python train.py --model="image embedding model" --dataset="rosettes with rotational symmetry" --train_examples=195000 --image_size=64 --crop_scale_min=1 --horizontal_flip=true --targets=["order"] --num_classes=8 --embedding_dim=64 --arch="inception" --norm="groupnorm" --activation="relu" --weight_standardization=true --padding_mode="replicate" --depths=[4, 4, 4, 4] --kernel_size=3 --stem="single" --widths=[160, 240, 352, 528] --am_softmax_margin=0.3 --am_softmax_scale=16 --init="torch_default" --optimizer="adamw" --lr=0.0021 --beta1=0.85 --beta2=0.999 --eps=1e-08 --grad_clip=5.0 --gradient_centralization=true --steps=6900 --batch_size=64 --epochs=2.3 --lr_schedule="step" --warmup_steps=690 --weight_decay=0.09
Rows from block 13 of a small image embedding model, named by matrix and row number. Each number is 500 + 25 x the weight over its row's rms, rounded and kept within 0 to 999. All counts start at 0. Numbers have three digits each.
After each channel's rows are labels from the 100 images, of 14976, where the channel reaches its highest value: "responds to" is what is common among them. Only what is clearly more common there than usual is listed. The data: rosettes with rotational symmetry. In brackets: how many of the 100, against the usual share in percent.
# r30: branch 2 reduce pointwise conv (model.blocks.13.r3.0.weight, 132x528x1x1, standardized in use), inputs 264-527

r30.60:487483464486505486525460496467462533465474466458506479481538470482484514491588531526528464506491492493461486474470523444510483467511478504481499496467468461525518472466467491526501483456489483469459518538466469520514524503520499529477523471522484523448531502529504477525497478501531460486491498489527518461493515542516490531542534512484461535520503487528487529492548480507521486494497527542487448525494502512502486533509487465530504500518482497506518464473502495507500504472498484492485527474483504498497470497524495470537514504485468493501530512523480521507469453502489521503515485489498462424495514473525506508474510518519438534513493495457505526515493516496552495468493478534480483505452471506514498501492521504481518509489500540528450448494497549501512463517502472501451521500510519511513
responds to: five-fold (100 vs 12.6)

r30.37:474488475493505479533468507465468539471438478451521485466562469455488519490574532524534472515483496494477473482468532451503481453505485491477496472449473448528536477474462479536479506463487472462474517526462471510506511500497487531481512482508479531460525493528498473527498449498516475495480499493516502458500504527515476528533517511489459522511496501530482510490543488509509473492502525546491461508490497504493482537516494467534504509512491486506519481475498494500501513464489474489486525481473501503497453501527500475528511500500486488487522511517461520501464443507478516498516488469483467437502522467526520508500510514514442530492498489469509509511500513511541477459484482534468494499460486518509489506484514516507512512483507522515434459504501531494517450515509493503451512497514521510509
responds to: five-fold (100 vs 12.6)

r30.120:483500455511520504502512483514512510513502454499513472478508499510500491478494503497509461501500472504498517501453501464518490498518479507495456500525515505502498490463510470495467479513517503503499509508472534523514501510479498505467503487490490490564508494501493496514491491496496487461492527469500485523494478497518491481492522489521482496485483535499486466536497492497485508468491485494474498494505465459518500471517476487525508509490499472526493523474503497516483527485463465482512505466484488468484484479489518490486493515477455514530506478503521512481469536539477503484496450500499491510483450496468457469489484488501499464492494511521454477459500459475469502502489483453504498480488483450464502471501504500461469501500500490452490489462471454506457511466459504474489498471472490506504
responds to: seven-fold (48 vs 12.9)

r30.36:495489484513511495504524479514503505517503484515512488495513503510488507464478508510515491485493496527516521530469508484526489486503509523514461481525530481506500496491519493506476471520533499507508521499480526526519492508470495485480513470489484492536497471490486479511468490505495474467478529479495470519503467492516476465480524480509479492480474533485477459543483491487485498478503476479478475478496479462523496462525476497518520524485497492530491522480498502519477536493482476504517490465495484456485486463482510495475474531485471498535495461499523504471473524536483503481468466488510485494473443507469455470490487479478502461487484486534451482458488459477472510505488488450499479472495488443469501465483475473463476477482492467447474479468472448488452510465456508464488480479448471497476
responds to: seven-fold (80 vs 12.9); off centre (77 vs 30.3)

r30.106:482498431518519503502497502508511510511531448504498462481502485522504495509498505500508450510492468500492519493443509452522496486517466517482466514525508522504504485448498459498463487502526500492491505513435532531510513523490492531448504480488483509583530491509501487512473516485506464455473535482487492539485481500517483496496520509502476503490466542523484486547503494519495505462490492515470506504525460454530495507520471505565521503492508466546504525473506507513481533475487484490504564465499484480487481467488503450506511526488439503525518499509526522490448529558497509488516482520507474511497499487481475472494500493503498468488499519518486479468519473476476495511475487448509503464481472474442505483521522523462452520519516505470511503459474470507448511451441499490487518457496490509511
responds to: seven-fold (79 vs 12.9)

r30.127:495491475495500481536461511467455539471453470455518478490545466459488520497571539534529466504485500502468476490459540461505479450510471503473496498456467465538534467469459480526477499460489495465472522536475471513520523514487506523481524474496471529463531502524510459506512463497529484507478508501517505469502506529528486526524532497492477524516510491521496508494541483496496473505505522540499473504477500490506479534520482454537516514495469494518500487455511505510502523453493465493479534470477510506489462504510490469527512518492470483505532491525478534496474460516474521485523495461504470432498514462526512509481512509509448529499488480469504517514493508507537496472485480534472478504463470519498483507477510499498498500478499511520443453491489527486504460504493503493453520487493514522500
responds to: five-fold (99 vs 12.6)

r30.21:478494460510514495503512487511508507512499461499514476475508505507504491482494509500509466498496474507499515503460505468520494493516481509497459497523516498503500492467512475495469478514516501504499511506471533525515497512477495504464506481483483498557504491502492490509487497491502489466487528474492475524488475497518483487494521489522477494486479526503477467534499484493481501462488484498466494492510470460525506478524474491521516514493494475524492524479505502518483529489469472494513503466491484471470485480480510486487493520484457510536505479503527506471466536538474504480488460506500486513484456500470461469489485485496495465492494508524460475462492463470469498498484482456501492477485483455463498471495496488460468492498504485455489494461468456499454513466456510474492496472461481503494
responds to: seven-fold (71 vs 12.9); off centre (65 vs 30.3)

r30.43:479493446509525507503516489518514509515516448508513467488511502517506493492505496496506456502501469499496525513448496457515484500518480512484452501537516509493496479453508467496461487511526500503502510512465532539507507507477500525461506482484487487577522494500496491512485493491500481460484524470502488531492485499517491478495530489518478503482475548504490472551497491503488508467496484498470503506497463446525492471528475485549516516486502470541498520463497504520476534485461465490506541462480490469490483476486509481490492525485446510533516474498519522481461532552484503486500467501508486507477460498462461464488488478489500456485486493527455473450500452476467502501481485443497495470486481445465501472503498496465467494499502482447487486465472448494454506461450505472477494473467478506495
responds to: seven-fold (82 vs 12.9)

r30.97:485500450522513506508517492518509513520506447501516466473516511513502502490486502507517454493500476501504510501450504460511496480517477500487454504518522489505502489463524470508465478517516491513513513509478528531518495512492500499468508491497487502544512496507494492524494489503507498471496528478504481530501479501514498486503516500513481494488490539502488468548501498505493508475500493493476502485504471454522501473518470485518517519496493488536506521478497501518480531485459466493520498470487490482492486488495522489489501532491453501533500486509521514488471529538479502496470459497500487511484442510472464469494485483486505462488489495526458480460491464479467503508491488454499492477494494452469503474497488481466480488501504484453494501464475458493453518469454510473498491481456475497484
responds to: seven-fold (82 vs 12.9); off centre (68 vs 30.3)